From a checkpoint of a small image classifier: layers 8.
Rows from block 4, named by matrix and row number. Rows with one number belong to one attention dimension. Each number is 128 + 32 x the weight over its row's rms, rounded and kept within 0 to 255. All counts start at 0. Numbers have three digits each. After the name is the row's rms in percent of the matrix's.
# q: attention query, key and value (stacked) (model.blocks.4.attn.qkv.weight, 960x320, the q third), inputs 214-319
# k: attention query, key and value (stacked) (model.blocks.4.attn.qkv.weight, 960x320, the k third), inputs 214-319
q.14 096:145092126124126123161106020098111158164074100076191153168140154168077109097097118091129153123105116104118109156118191158118129114088145152113098142034150120130147093130090087095107150083094112113144180107081125190173206106066095136130149155081134122214135157126131151133119129118177111149149117129147038142099153125185
q.15 096:098129151126123195126080182138113167186109055073102078127102096036134156155114106169057091158094160150175133150159172095104112166099139087098113105181172118121131151078122173148129161119127137170120123185121191128112116120143112160160196134147187171153160128132105067154145147142197169150153104092151144118125116108172
q.16 109:133133156111081082108119143132142188175137127144181125155095110129078090141120160121116157078071092160141149056122184094120125088123114108047099099144149144109106123090110125112110121151121117145083120128123218134117112070117156152099140139150096074031154094136157121097073111083137105127216107138109143172146169144166
q.17 097:152088137088135076144159140139128106134128156129113050127162105130119135117162173144084134178156113163128174097132136170173124087114170131136188154179147117114184097130109170119157139135178073141123145126155193123088122220125156142139140121144066117108181158107094154101123119096087110133068070155146132147170116109067
q.18 100:175118118130183112145119098124158119099190108145174127155127183124155153073109173072156127127137074045102167084158119125155114121120156101120078177103167146084124088162150119106145128121111134097137137099116130110124136107049046102105063140123028129115117137077054140110134089125090149131126143125068080114115114142094
q.19 086:178157107173120120147149144131120093111134111100101096105128101143146142160138133142118066200169187162112158097097129138115143099132203137173166140154090108100141103138126193124128123150116138179236158149076140148111165217154125094215066125163176136126099116101166157101153142119148123148098200127122111081125124134101
q.20 091:140113179151142120176126135163113092120131126114076172071101211183098172120175130081143108137126042101105120095160089138115163138162130100121129143050092148146134131135169056133140167136112089123156118101122070165136110157114142159083170152149117111181139115162025095177168144091086119086128149129125115089133143144132
q.21 089:115104139156081104134100145064131145174115153064125158155068117109107097096103097161112178129161146114104117178123153109204077129163145150115163182073167145191082172095167091115148106066125132090107155110129165094143176089096080139132135115103149155127098052150094111145150134220162165121169055125096121169110078159151
q.22 099:099151165149167177120115103120124148120118145131119189125157185143135128137139123160109172112124122188090072182115100109110111105184082115151046149103164126159134148106130175065112171137103106129128036082165135113117114116102147061136139138145107147156085154123107088105101102103093132065120098099119148163143119125164
q.23 090:111063135056101117137112133140115154159133165080144134161127105116128127139174110144102114137140103134110099164116130084147083083133078167072120118149126183128122133101098095103128108107157142164111137142066171072128126093118129138058114149207232090105148095120160150184169160152134142154153094060150172110164138101156
q.24 099:136199106154089145144084124095086130094118140188163096160136104086091083134113134122081121088172088115116064126163104111108114077161121182107155124095133103105127196131116102106200116125129106147083144089178152138111133095202122123102092147146101147112122147088105080118103119107133116147169139138114115105150097150157
q.25 096:089156129150147115099075127115107135134151127165102140062121155181131179078120159074202134167140164128159144134165106116098150153138099146153114133095126219160102139152207141148053155119087116153154145060157096133154112086083119126135112154155174113140127144157118084122136114168116123125097127139109166110163116140087
q.26 088:166183074125090090111097124131169152152100128077218052145112061105109050159129100130113133175095164142138174143130113102094115090155135126068155112085154091119142087080105090105178071094167098151136195126141183124084196129132084122162099103181180148101158084142102135127173113186181137109093118136110129144145116106158
q.27 101:081132126093068111152161163174120126167145177121100090154051145108123098105123184112109122069154058116091102114098107108172167163120118086126129114206162119111155115099136079146115097158114093138112167112158220122121149087215169148038145135160099044067143112124141110148091130073133087129130114120173147129143132131139
q.28 098:127136153075138108072138079180162099100159180125157129159122125083126113110165157108140164137134072175145125105134090139130137150180082109159115160131147138080150119120147160137123152133151125121131079066150161129095086134116128095096147184211094118113100147153059118107126102087060144149105094088138172125162097090165
q.29 099:093094116131203153115129121124107111119117130134120114145166119087171106097150081146174147140196112161105078169165072113174101032124165140172091116102099112130099169095153092141123140111109088052114175137143065098112076103163173138125076078156117126155044118201079072147141128141057138092113137135139152133087110133114
q.30 086:099106171083129127171164131160153101130131114105086177083161157095127115071139123135096171181109092152100106152086137132177119177071132182127129154180127118150188108047161087150110121115153045072128124136126185144127135163113129133164160122132100132121154123140102163107147159109121125154109106170152091103146182048116
q.31 098:170099158152140129110149114124185141088165136172154084112198117124104155121095092108143127147130161233110155131131196162119163123110147124093058162118098123061152087085158158125137090143141135169091079116153140157066084177093147175185085138139080178090160135103119111106109123099077153103082098180143188106136069088093
q.32 099:138155190082123106145151109157175157148153131124178140152151142155150066187107117146084136059098120150113102084076167120139087106102098121069072122166172122068142147077066133096139056157158089139036087102136170116094098135145153119150158115088084118099167138104153144097114133091118103083108098129125121174126089085190
q.33 098:103116155181136130148168118162153121131066125098161151141123123125077119126157128097117151138051108139143128150110127060079107171041122082101117098148123102159135108123124160108179127133140103092116167153155186138151140120129175122097152150116103159142154165128201168167143069128148143139174112092154106170102210106143
q.34 089:134059135081198146092130111120142115147165074092127126071126162165179141115151134132149186132142147139124198068132169100130129133101071112164158127150183140118139152137119159165092191114118147121167103125044072104142122141078118103155162204141108106130125145138116213048123162143140150118111114073118090145145194128115
q.35 095:157184114080139154097092063165121043057098090104152074117153128165179149147116154149136129121178176116156130075115156142092130164156132145118136152117188133094177101105099157051140146074114122197151095133127141146142165157062067147155161177137151120186139126142092140044089127089113129126120160134119119135161139095127
q.36 095:129107149093169133146094126061154166096146106146145095145133167092102156137145128098189095097126102140124148149162160121069129093150098082074039149085123128057188131159130168120115124139146198168103117142138139098128106144098135117061101146175113140159147195098140090165127134111098166153170088082137132152077140137085
q.37 093:138076144096114125096101182131081083141156068139079193114126142147166139169135084132088084122165130097182146120158127154168123151149137084118118149069093115106157180116185150140164162103114186123147100138117091094170117168076110144139214114068133188131095132105076091102106163108122152182130112109130131069172173140110
q.38 094:165096153068158153124183139069130088097105073107185123111154133194183144144088089078132096170129138152142178087161168125092128153147109132103062156088144138138116109125120109108117093079171133137110137169116073139106174126109103130102130131139146157137124137091111189153146112161134130159091124117150125085136170163064
q.39 094:154053112117110161071154130115107163138086138131098111098126114154131174141138094087125136139152191179157134117151148177167131143171124154136083165074127182171128166166155148142106157137141109208120078196126084119128099218088150121166147124151116113118079143147126129130181155165128168102099108168120186167131117125077
q.40 093:144091118158101147108123143106134067093098176099120074176142076099054157171137126199134183167156166091117091094073119175099122044127147174155198138157149083122217093168129096099146124172152133143152154065124100147125157111111081162134114107076073147120168120114118156127104161162106151152048153137096136114094103138091
q.41 094:154175179149130087171111105113137126165059109056156157128066116177062153142130127164167086161096172112178084079142128176104106130121141137108142143100111124139116083132172179122090110156091175111169103146107102172141148157124117132173147156080151104121107102069196109140113123193189134173103123121170139110118099164130
q.42 086:137160127175150141148143144136122107111156132194109166081134125106151109055094152156154129107085061145111142131092157095188129186056118114192125131143105157129109107119167097110097154163055081095120128138111139103149130058146148126112092123133157122101076128149167114070123123132141137103104194141158133070116058121107
q.43 096:101164158161132153176158127132152115061085138155070125104155146139149139141121135111101095123128118078130145133087120116169110217106096127123135111218161144175125094202105110129166188155173049111168088118125132178119105111129136081101118093092128161082185208118112090140175145129146087133107168116090111140176117106083
q.44 102:141127122150086164147217185174136131082123102098135114138146088150146106147138167123112118132120128131121145120107139060130097176115148122152153071238166138161076122101118104129146124127150133143120147174117147140154138092190120115127137146079141090102206108105155102141146133190142128124121196134141099101146101153122
q.45 099:110184121138120097118113103146087182188111186141156125106092133165174113115106076094077082115073134190156091177165094125098153150188096132139086113079127158151088093141154084124089073101088085192129101157109138108155129145149148137159117084168192124154127104169067137163156158170151124104117142169144105128117101152149
q.46 091:161122136131121131140139082109106089117099079121119110141151128082062120121138155139172117127186113093146110120098087137105125068102165159143077156124109117126143164149118134107139113156094116079154163113158133139165131169125108144096189124146076086165117123123177085160103087085090139197151154101171161083108188130112
q.47 096:201071121066164113093088137060147079100135124109134083172126136156110104117124125152157176143130098129141117115135167154144114085164148144140138144058244109103213137152188137111136204083140093141127139080102177126114146158061101133119187161147122110112083110149097105121073124153091130127152082139158132116100138131109
q.48 095:186151080118133068147142080101156160119116157100219146129085125148153107134139185126158104146092156058117107089127102103120115186174114125165104155153123143132103095167140155155090069149116138112143167108115170117120158119112119109118112120169106095120128119107147146097149118136094127137150109119086130096127169158181
q.49 101:136128150118122125103119103150087131128117218123097131115160131199151141059143139119157149168112148131137148153131120172121162156123134158184096144083113161165151072183139171166081166093145108144181141165119107128174178180073122152152081056160159146187122113163139156148184162193097104149062165167103076118175110161084
q.50 096:149103112062127073142136130093113118111090099132164124149111139202166156135104132124149072134101086154124146088149149174100161174195128135103075116115104143102132106100127109120113116118150122198124125134102149140135151164129121180110120101126143124153189131142081125163138139132131125154107110190133165069115142188117
q.51 094:115103142122078149189108086131112165164131099137163155168127129157171109172104090137103137128087124175119136123114136074121112143050128120093119100104129136125088113085073150127079122073057136096108178136107122122133183109124122114186120128115142159198100073143159163089135099119173098164183148049174064130134139149154
q.52 090:095131097129177142196095099124122118133098150104138156118147149088062097126114155165086125194109102106121120156136152137163087147109111164151139122166143150144138185140126172141139181105145090092151165107078076148070101061106112117029143153149208151128138161138135102116107119128188189137145133143163133071134178069134
q.53 091:122157100158137148131132139117095135136146183150100124174139154110161121077166131127139136067154127145130130137133172119119163189096113065097090140110176185097173128095164108120099104118102145216148091112138229120168078097090125111146070145123111126126107145091126085069171176130124160132114120184046126184136089092126
q.54 085:153105162167148186137135200147165136159157087140095170143138182098103101155122105102116131124121144056159089147145143137122106151072128134071088177108115088124107144138185074101187132133081156053143119127147112132086125150084125109181171174093088145129105130097112114131136112141093140130174093035154089181152158096160
q.55 101:147195139160169144065121116113144109115132175125077098116144150096090102168102072136127145101117177072113177100179191127142114115151103124123107184095154111110186153116100114110208130091182118113092172158145054136100125115100121147104104080106098164101081108139129155095121186104113170129138133112099069174119115107098
q.56 086:101176085135163085110107070143102091076084214137105100113135153150114157101158095140171143109140115139142121161081088158075149142169066129124143112116142148115161126122156076138120133172136074174114142103149131154128086094112140115127132103149088158154166134179097122152145163149085179107069108163055158104105111167127
q.57 100:106094122113148104158113029109134206120107134116165138174113158126116122100132108067169132121132131125142116155119114101113083141144077164100121106086142152120101068204144142170096176118064140158124111142089142174164091129093132096164157155177103159155055143192147107145138095172175121127183107091105114186141133126154
q.58 097:132121123130141104120064164089132152129171099155170118109129179189178110121119137125156113149112210180196154124166172093109177093138063070093056140100124157095161082146197126108062109090110108163148144107088166102099107111045117135168106149158091082144144093145117128103109094187098151125074165153108144141138108164091
q.59 088:106136094160119196154127162094074155119112102164105114162131118117083165157116173132139102089106174088118081135112070175112159085080189103094091160138149082095102158129103193094130106232123158194142073078166135073166109131154132097115150139106160137152186170100095046133124147087145089120157076093164127126135146153140
q.60 089:068148077138100103121115089119111105127136156138141108153093072115114182097097177096070097150179184118122060211168102116054185131143111166161186114146131138165105149177113140145148138100086124147157114112108161190113101115141073123159112104143162140145156161137121126185138100129137113169142149123107163113127162113116
q.61 096:114205106170110139134150191155078148111093116145111087149200079123188121137117145111115061117132150133160158171155142117105109158118126133173141119193096091205094137171112192108166119114109100149143132158146234127104166183187175082179109104125191136155131168139148094126130124104176108119146173139111135123145112092129
q.62 093:147130144110144110170089112167122212156136136106130123147126182081130100097144055118164125117078087138106133120143099108157038138122109180087085107165126193156083098106137077128073062092117124109106142132110121122120153133142187094132147164148168096135110083122180154201169135198163111108164132108157125153089098124169
q.63 095:150117118055122134127131068150173102164073122114146101156098121112127168110145125076140146160151157142129175137162160179110164198179147091145138155074173117103177141085145139139122139080145151177143157134127126189172146216076050133121199109147126155155134107181106125122127107169126148206174110113137111102128141119082
q.64 097:100106157136133096140105146171150154154112054077159113134127191070066201106158125125132113097082159130140116147135211129076111066129188140113128178154167147155159113118129140087053160108095117142163147145080188153149170113075132151076103113161130162177060142100159130034119142064179101171128121133070127125107120177121
q.65 090:113147193168085117133108094126135111108169154096180110187152140095132131134101128141114071115128136129196098159138151111175097117214177123105155163115134110130150166167165155124109136095085100115093124118086203162080149155123097085140088077134154167163055117079105117134088109062146126161152115100114096098148106127108
q.66 091:189141113100179136097121089125145102152145094142192125120085097161143151088165135091121126142180148105094129116137117212141202120056041106130073109115110142109099135163123190171207132085143104138126052121119037112154155089130163106114152154126120088082103157127136098093175142160115110090116105082153139125124107153150
q.67 098:144093080098180119119111068112083124164087138111138162112118142141100183130119175126151106167137103107144123194125136169138137109127113101174141129097127153147107132105156160124144117088069104113162075122144116150120146151065057194153083123164174184055094128139132104131182199169113207134108131150122127125138105162130
q.68 111:132151077147149103150155139080129130058140103098190109112121190150147178086123120133091155137140128103135100092123153157136198156141119152082109128088103160132179149123096139210118181105159132159134136160127124117164156097055142182119084158180142099125107138175124131154158135177155145153156108117108167144121163125113
q.69 095:164137111139122131150090109128159095187166161142146156147075097154171108122123168067183061069164088117129146150139077177183144106145141069134139135160090075059089110139167127169152136178115115110098122121126133115126060112165174111171137167141088158148072185044138132048143156131088147099101149148200073157125110125155
q.70 102:151112130124126144084191116145092138133122164165131130095187103148195140152103192103136138104185148129099168127103108082096150159096117166187154113136179170120162139133131112064126122113130135083132161109102072108168170142184142115172156069113147127153152117166135141186158093209109133135121086101156126133130129112113
q.71 094:088219119104079162123177077158185124223122137120098154130104123121063088143120125118137090132136116126122075188199100126142077127125103092195124161109161152122149069105138115073115078167076107112103179170103151139128080131209115103147164132095134151185123140088185141116138181137131136125110156129126145060136136096145
q.72 092:154153108138149126180092147108058127126162162172079189152161126138155125136123156131111129169128100147146098137088086140135080105123095094133137115138140147076091115171137130145102114108118110115092095127177127121133188147135098138160091142129114132103091177079100111069145093113143150114101176125114120066111068124066
q.73 101:131090135095101151110106129169161193117141092079122072104077211149112185136126121131103135165112119050129124123141176148103190127080124151077120123130166123179141105096130130080085151126117164126155100103094146139146159130017101109050114170143137108111158092123179132049113133127140112146179099126082120124111147150123
q.74 094:120193078189114143089092185119203055186127190165168122144100101148092084133071128098141076111159154159149141149140087193154118134121075092109084131125102119109138091139121126179129152128136096161106096157108145089162073041151134130157084142101137157138116158106161191148120191072123173124081160148114110126116100126167
q.75 089:122157159136089116152180080131082094148146152211161145124126034142140128127091158107079132116080123112193107067122107100162175134118139102107091131109134137133131217153147112113147157086109168171071114134105121112175114139175167129160157135096130156079111147135107108103115097142159122108147146128158136144173085125149
q.76 095:109143109139132175149096124076107139130160153101136083150096125115130123130089109130117090152106164146121097187145078105173111151170109167118140107117159109138147141095174156130146086080118143191120033091163168152073080159097133096135105132140132142096126085137111088169120183081127145131109100154155133130139062130118
k.14 097:105104124120069074133117190216181150185150157180207096104125108188182141153145123111165165102182176175154092072101070112152112134138113120193169139084144103165111096140135115114105164099120110089143121197066070147150160130100141116131182109139202137076075145129144144179090192099111103124151092139145202127115128107111
k.15 100:119099099206135124127171092092101148089119141191087128087091124090117153156127130134135173168137111165160168124129108169113117120139141146109152145109108117143135108164123066114108109139135187121096144130174146147132185137144139142124090066076088111084155176164114137094105109121158143132102177147083157156165122130128
k.16 095:117120063159203138110126112121117151117162132074065147141142107089167140135128154126136143155172146139135105151151115168115148109119164126143132161124141081131133058125141115103058164136151130129167117083076097108118158162173124095204041131134112178157117182075158153132183124113171131044156119112160152095110104142054
k.17 099:120105146106182101096065150096149149119171109080122176076169156075095094095095126094140102089152165091165094120112122091099094115142115116197132138127117136144142105142115187128100144169150117175204074148158100085127103095139126130182120142108059157147138156090163149137140189137097141111112156184208155118088129155135
k.18 102:173105149125099135180117102125113185217146140107091140134148124114088159191170097069101159141121148124136132105096141085145121108124107099158102189070113104154159105059110099160166079084114077127136153135065117187111132187141112136218120141191142205140128095123129185155114144152056148105134109125156130099093145147133
k.19 086:145125193103125067133090083156122193109143094154197119173145100135114127154104123163101126084113091078132134165163128134148105125092127185153120141171097118107113166186146198109145096133150139148128132110117220129083083115090109097049155076116056087163078095166120105086092106118124123158103110118160096157111155103141
k.20 094:114081170143109145101137103159166112134096130098157148092104136126128156130129150121189117113167100034083108125145081102156138131155088181115125121078114107147153114079138090134134169110123137163148110143135093043178095052123047124096118070146135150165067102138064143115117098128125106125145113144138153093186171156076
k.21 104:135134131118149132127171095106122124118107187143098084109104180117121130099073146076158129081173000130054140060094065139149097072119148195150190116129142143143139127179117078093143154152056103149097131126170095116149180163142111086088118086097144121093089125136120096087135163115082142127151183158097152122158101112101
k.22 091:114177186136115145187188150136166101080135088109057109091123117135128176145115148117144157108135117126152129102110155173131178197117152147061127143106111113144128090070110128130126145121205169138121167111093138170138129135140110153116147118096135135129127173083147140104123159177145168053143162151079154169129112183112
k.23 099:124082084143150132132089149094086165095136155107152129158168132123159133130073102139154146138209103090134152125141108170092099127018179123107140219083171094164054163189154063117099123115117133125122184132141117142094131177144123064197104108091162102091098195097095124167144150122195124126162135176135118131170133165041
k.24 101:125174152090100134094156101147108154165126121091140115119104136103180134106134081113129086073159103139138133081118095116172163163132129132095167108165105134150173054142142242098165127169159126131126161160112163139087112196152162049100141170149182134126113056102185124107190107123206142091159127097159122082127135130116
k.25 103:139214120108170126092180137139128097078124149085152131136121066070122121113100098152144151186096058087101173160122159174152185126153134128053065076167177130118154162121157096143132113150169183102106134139125126126150093086141097141092113209231072122135141091097133173114170083116115151141142086151149086143111122149061
k.26 098:104100134139144103166162166139119151148171113101085127100111149136173146162104130118172103094123128146142141084085101105145099081105149109129177197099098104186110090119101109089089154199072161147143118148093094071100112171150164076147120116144120105106122147077133109085119136084169163126137117052111129143107089099154
k.27 103:131072089158164104090135080081153130122161049050083164042164115107124178164159110145080149177136208126133112116092134048113137156159127119099146159051099128143156089134138141109098153142114172167173128104112130109153117176178159088149088110106091198138083099137103151177160159169162106128111114133185137128152154167148
k.28 093:113127165144176200166143154125107136098128155172112103094150106082051129086070090089127150163158099077160057153116130137136171164116143170087110137083132120165087107089128106138141128138145146105171151156144092185156124158149157105202114159113088179162126139102180150095144116169156176090148145111145112147106169210111
k.29 093:150107103145098154126161100099126131222140049075139160106128130165125103066122151135113079051129132097077140137094148080078170078134096000108115106096109134095137132097170142113139148165097145155168128096126048101166066168122161145207139164119146085102139116105136122099106123127109212132062113155139112154143123149125
k.30 090:126138077113110081093123143068126112116144105156170099099095113129055091105089132146164138105142150149135133122117133104064111102180112117153169080093106114169161121155163080135153149162133112104140107096138158127200121128111203149106124083176141090159078119105096138226125197119105128152030166111120135133138118121177
k.31 091:202136105113166141127082109104139125164136102107072135183113119123087115169147112111058159134102111071148154163152188156172122146088089126136109114182110113111158133142160138147080071090133175087205115088107145130142126126121123106157112143086051162176140093176182154097061111223079130100119150124128137113117115164153
k.32 081:106088064131129120183097126112101154164121071120096145126146072148129120176118158108120132166160165130141099127157135190085120185118155095151151187148109072090134078100102147138122124122111157212128152117123078122134157138119167134192108132142153158163145154124119159170161188143160091079114150153133155134088114159156
k.33 095:085126068166127098112110181144106139104102136175089116085133136106157135166124130136156205151110207087138131084120092166095090144162130130139135112102164151177151151117127126119057133116102127138150149152127133092105168138152144204100123092108137082115162208130098128152132107106090090113129082152117171145142126131164
k.34 093:182115146140090064087094104181125130129154146162148122160111100104106110187176132134123140122114160148156149167102068159152103115155134115093094110059108043129056142156123069161124088110163105100068122157119168174165138135026133154126148080142085178096103132148082155128088131145082115124135146200153119178107155151157
k.35 097:128181205078086113144144132200141155102119189141122172153096098141122104173114122083129141065147095117106089035121101107111118137187107134134074122147161120145169080124127150138130092181190083119034129100154136172107179089166059154050177114189102152140136108080136110108107146155120144123151139141112142160062132142163
k.36 110:128139149119094129132083145193089139155131159144143170160138115165166126139121115069129154124156157045170134143104137173093132105099132148099100188121171111126066119129158138113159100094123059084138148162046162174107157135158112160198133159133174142126114155093133170162121135172118137108164084132113128129162188170073
k.37 098:105143191122101155089168096146145132140110109132145165152068195056122171144129085122143089147157066154074115143126093069080144119184096124183140111093142160149142121083095130224123104150206145148069204103189081164104143061116063175087127119151111190123128127174087100146168109128088154119135158164132108145125131111139
k.38 087:117161122141116087091084191151109163147180125207152079126168158133112159148116102109131144102165156145179117166092107180119109138107119160143138096135120097214087141143144129149179093045146140109119143117151166077154135127047115171106150117078150082144163127155143193206086122168079130173122137175133109153083167138199
k.39 093:133096160124199134144107156102133106099154142194148141150077188130132129096072147100148129129154098072124159161148180168103126108105103182163133120147142110108080184125129109146158095171160122125120168080126047109120086062136080169149088146050078161170152170136107104100178104181087127089143154146096142100108139093129
k.40 114:115184185043142098108100146151100131159135170122108114135134150086151073103123130113103104125088123152137106114183084110182103187118141143160140117161130207125186132106097204106145119132093067105158118100124118114090081108154134102090161154128137140132122146185178073151104183125089152135157121105106166075110130161186
k.41 094:127116134095160149124124117135094117108116171182118097160161122123118110074118189174129145170160064115129127124149111158129091139138143142125168113226129169142130109155119137053115176080117102108153178132156155100099130035095162117087179126128124128156111062157189148089143056114078138157148126176083126089071162091133
k.42 079:109146141142100134137177104096158153164087112129138145113132106119134124104185142147071087099101196115126095167169156090137151097153076120107106098114112160144152135114100088095101119109153209140149113129091137140137091181136170161079093127183114115183134126113169127126113131161183122068146112109116117103147124129169
k.43 094:132164158139127097175085135131104154138127152174080123038168127092094152154127111092100114107057171130130119095136149102136130170132106158121143132120084139139168193125076122147172085142166165122107154162168178107090108131122071188095144089136113096148174118124075170167138138164111125106156144169075151092141103110137
k.44 097:124104107166161118128089108071131166124139157177081135098144125135122167155132143161082173174083213169144110092141082134104067110087150136124167160143088152124159125150050078147151112118094121147095132126216114101098147112126143137134117063098137103097197083181134135153110112191111093111088126174091163150124080117213
k.45 102:117114115140180111148154196067164098080151018078108163083169123111157197130114128150135097126127101116140192123122154152143178084100119110066130132142135132113121167108101057127118167143119248156150100141080137121152107130073099095154067101104154069107135124075135155078130123119183159154104127131136132110137112110108
k.46 095:137123104102105172091160157170090193121123099153147134179100117173146101095085139181201177138141135143092063125163136154059140179120160100207122117162138108138161136119182142099163091122133075132153150072132133110102099085127150177082158126155164138133143153123135101160118118068154118126127111081142085108107156156084
k.47 101:105151209101088130080123083173139196135140193130114169172119141091165085078110139082110116104162098140140093072108101114137063122160107123158150100123148153145182104096153167089105181183102132158136165112117069101127119117144130095116127153143153173211099131108159093128139139209064182115130115150134157086133170194124
k.48 091:128151120108160180218111159135133144113142119196076109163129148150114175090109165130113151167126126114230151120140179131122118157147086153159106192131161134086121160095084106119100122137122101069153083113093165143118114098120142128097122155111137162081100168116176120122146124106112180125172142067110114138106156114121
k.49 091:141148193149120132143171206163161074085166099155137111088140188140111107164131124181130129098132056091147135092087173114142151085112092134120061107116135146091099209105073077117161146126143146133117096109121087122187084052150094135059117108112094108145112150082149170129139149101097126150155179107100111117094146171151
k.50 092:146163105129145149155097171134134119127174086100150141154120124165097153137163091122143140135123120113137110141104168155118155113045101152129140146192138129151108172133111044143152140082108167119156070140112136083184103063149067103168117120116191115082156160075118129174114077166104115180167106156122105105183121170136
k.51 096:140112149176086063120161150160135128152101137127125085097128101154158112171147158191174126102178161146134101112084095144150133126135181146112140142108118112169106089152114142124106160071100123154098133194093133166162204187096140090082194088110106079093131128136164187117107125116158116141154119173119165150126118120179
k.52 095:130160084091100126161123171092132155104166164170140109173081092123110151127131147125139177082088156097144151115181092169153093161127111145121108132050126173197155078190093053144084131120151121068156098081146166130126110106136124125122103091124101074085122157115124095185125178122145195093069163107135143123113112158103
k.53 098:103186154088124139138141099082115169155141164118133129141090197084123138143120083062090136059162044100132122118118143120071173049166115137122152136138192123111145122141113129159170076129156139093138146141095140157137163184160090109122099114147140200129125114129176148096159138183119167127168099087125161147169108112180
k.54 098:133092183146102134134141115132089098161077169209144132131116123140114138130105171068106194101193092138100104113095086143097055106163135162145149103135114119154154080109147164104138116123130136145128203173106116144081155194110130149091157149117195124173095117168107074080139173124129125114146134154100135143085116083208
k.55 093:107098145107074095121130154127087132143152098159159141139129139102188130167180134096091093093057142107097154091104028101174111185160105151130141118026134139109178099115146167171122132137113142154101123106089107188086165183163128102107137156095158138097083129131123081120172147146119084095157088077128166150090136183150
k.56 091:148149115069160155105104150117129126148124026121115117110112142085178136156134079104090113101088073045129188088153111163188164108129111112128095092086151125101136131083082117170161132111140208100137102145092110089177098100125079098091100144151160143108113111127108134129113165134134125194100132112125177096214148160084
k.57 102:140107140166124166164118139170146112062109187158118106122095142109118137102097084087154167157159122077112118120087180121094175118109158159154085158144108096097095196090124121125093121124110106095057173174080101141143169095116101139172090136111126106135104116056084149103152123114081138160150144161072150093174122055047
k.58 097:155153185083128117144144087119128166175126129110122133165157164147170140148132133126103163111121049066141145155083122186118095079110147128141145164168161126112104103130136161108173112096118139146154141073088146152152125127126098124116081141194091124163078087120164198116147119152094172159163125202112090103126141123101
k.59 091:148108157069109081097105141140125119165107060115132169072140147136156141146130109107109174127096104181162166112173144132079190128149124129133129156169164103110148081089063220144183084133191113048146117157090138215124137139205085157166177144118139163116196120126128095141131139108126159137120086106145170113174122146168
k.60 092:134200122091175108152116148116126080035097142080105104108140096133149152064071096134155130160163058082094172108096149144158128115120165131078090097191128184128116170149160105115150112158113115113114076135146221093118131093150107112099142145126136066082124107115155120082083141101181118165088154112130106138153105101036
k.61 103:128187151144141105113174097102104142124111089148131103060103167108102156151131127160079144113121163131146156075078107093089142100178100104109115103123159187122155120168081174136133109158131177150072176146149152186089159107159117156059138096099111064063183105135112139057157051127160143156096131152109112161129119082195
k.62 101:147091088218134145135130074053076129103113117129136121115133122135114105137091128144150125184197113101139176106100141145084105081096144077135134163079081108122110128172171070129087158078091123139116172197104075118124173119127157094219129127121186115097082113079072165105125102085138120165112155223100121118162119121092
k.63 099:119089172145125145129131197204146140005133149189147185108099151138139148112084111072149183097156094083125085095091099112136112069101116211152107183117144115171105136103088063127157111155123124116101097140104120077128146062140106104127096120135144129167079133128164143110095133173093140151114152105068160082112124124116
k.64 102:080095107155153157139153165189150135124176083143090144122120175142185104101080121107115079105144122091115173135098144150138094131206140212168094121109084109168103135134130100099126154135095159157137143166130090117132110148125111086182170094183137132082143085066139163070100068097157098164086180145133181149139122100139
k.65 099:123226176138130099175122148175121119095127117108168153096172156140128101113143131092142042129209136067126120138136150148113116190180162111153150149100127139109095179114153138102132115183136127090148120184131059130094123216109142046124114129203190122141145104110079120111132034180103138191080182121128128143114077167122
k.66 091:126157100091136168107131107125154169167149127100131148123121131118082106138164102153073174156102077087189131122160157114179145114108153117180110089102137129086136181140077136102127123108111113215139143161129156123110140109126116106164101126136123126135136142140154172173128115111134128072177138100120110077174103131170
k.67 105:132121118103130125126170105128153118129161060070115126137117134110086053157100174148078176106070084117112160121145188163118130123171101165111200117106162167146101093100158136083100143066076158167157104167062179168107176065166115206123188158087124080137089115086059142114129054095185115080141098129127151150161099097125
k.68 104:123140127111128107134119128141115145172184147102123058151127106078102107117094086089097123143146127099167109106166201136107174095108106128146086103080173103074135145146084070142163128181123137169085138141088169127133148088165178101119168133087152114094171121160131110143104110106189113138177125101145116109213145093194
k.69 095:119095148159130192091104159060117167146122165157113100143196154161150115078180118135187075134139092110128086124143171096164084109102161164164101111147142146194127169200122095123099173142105119139131127118086106142116105143120146094153081184196152105129122146158131168136173172125117074077154119181087091118119091149122
k.70 105:104089092064097135128138087150108185138168084087152123121058108147154090131133114143128167128079122181137145113085072173149175061090104115103151126202166133045162088147117144173142181127130139169092144125126150138135137110125065218080151133069134161162154123119114133133082193122147143145137101154133116115110143144089
k.71 091:149084115152127133186161115103106185120210147157083158114102137184166131093135090176170131165154192167100184115146067119105127120129114168088099179122080169167115142172221108175091095064085120158132118098119111076103140075112129134166137154110144161088125079138156096094143125050108090163056115166112123096125093124114
k.72 100:102160151140124122129139094109125106139099129049121147164115082090019148148140202173102162149082140089134119173147161132156142150164137090127185068177086144120050086158107129131112172092132107151138100134195143132142136150127119173098119136094072119161129118139128152135165151120134135132166102149096159077125116160068
k.73 114:118092114184120172151133149169176140115133075177100143101148195129155096141133155150097143104140119128134196128076108145072081089168189185158097154086073126191119170121075097175135133091128134137133154137086147140125162113117152113190129137164119104048109140106164191145135106115099039107105101127127152135110127106152
k.74 096:130121122180147187125155133071114110147122145077162110146174104169162092106128123126187075142157117189098127133139128122171114159056116174107101119102130111107092088164152162116129123103143120177129072138129135102117088166155113118162085139162192143137115093142139079145101170131127149132152107142120139152144106116177
k.75 098:123148138081132110122122110069063122138139173194167194144113134129162098099151134075105091137157221103120124151188148112157135146099082088115181064162120109159143129143098140100096147153173111098163116115155106137091125127073144174082096142137088156174141125162122124151094109136104145104118120111101140115087131135102
k.76 099:143126103176155107183121172139184153085091120106095148113160168148061096121158159132112154147179087106118167095104175115094076175128112131156157143088093090138123151155124146125092142162115154111172136169082090072044123156101130094140125171156095123125085080072087199111172051116098143164181124135123100189072141163116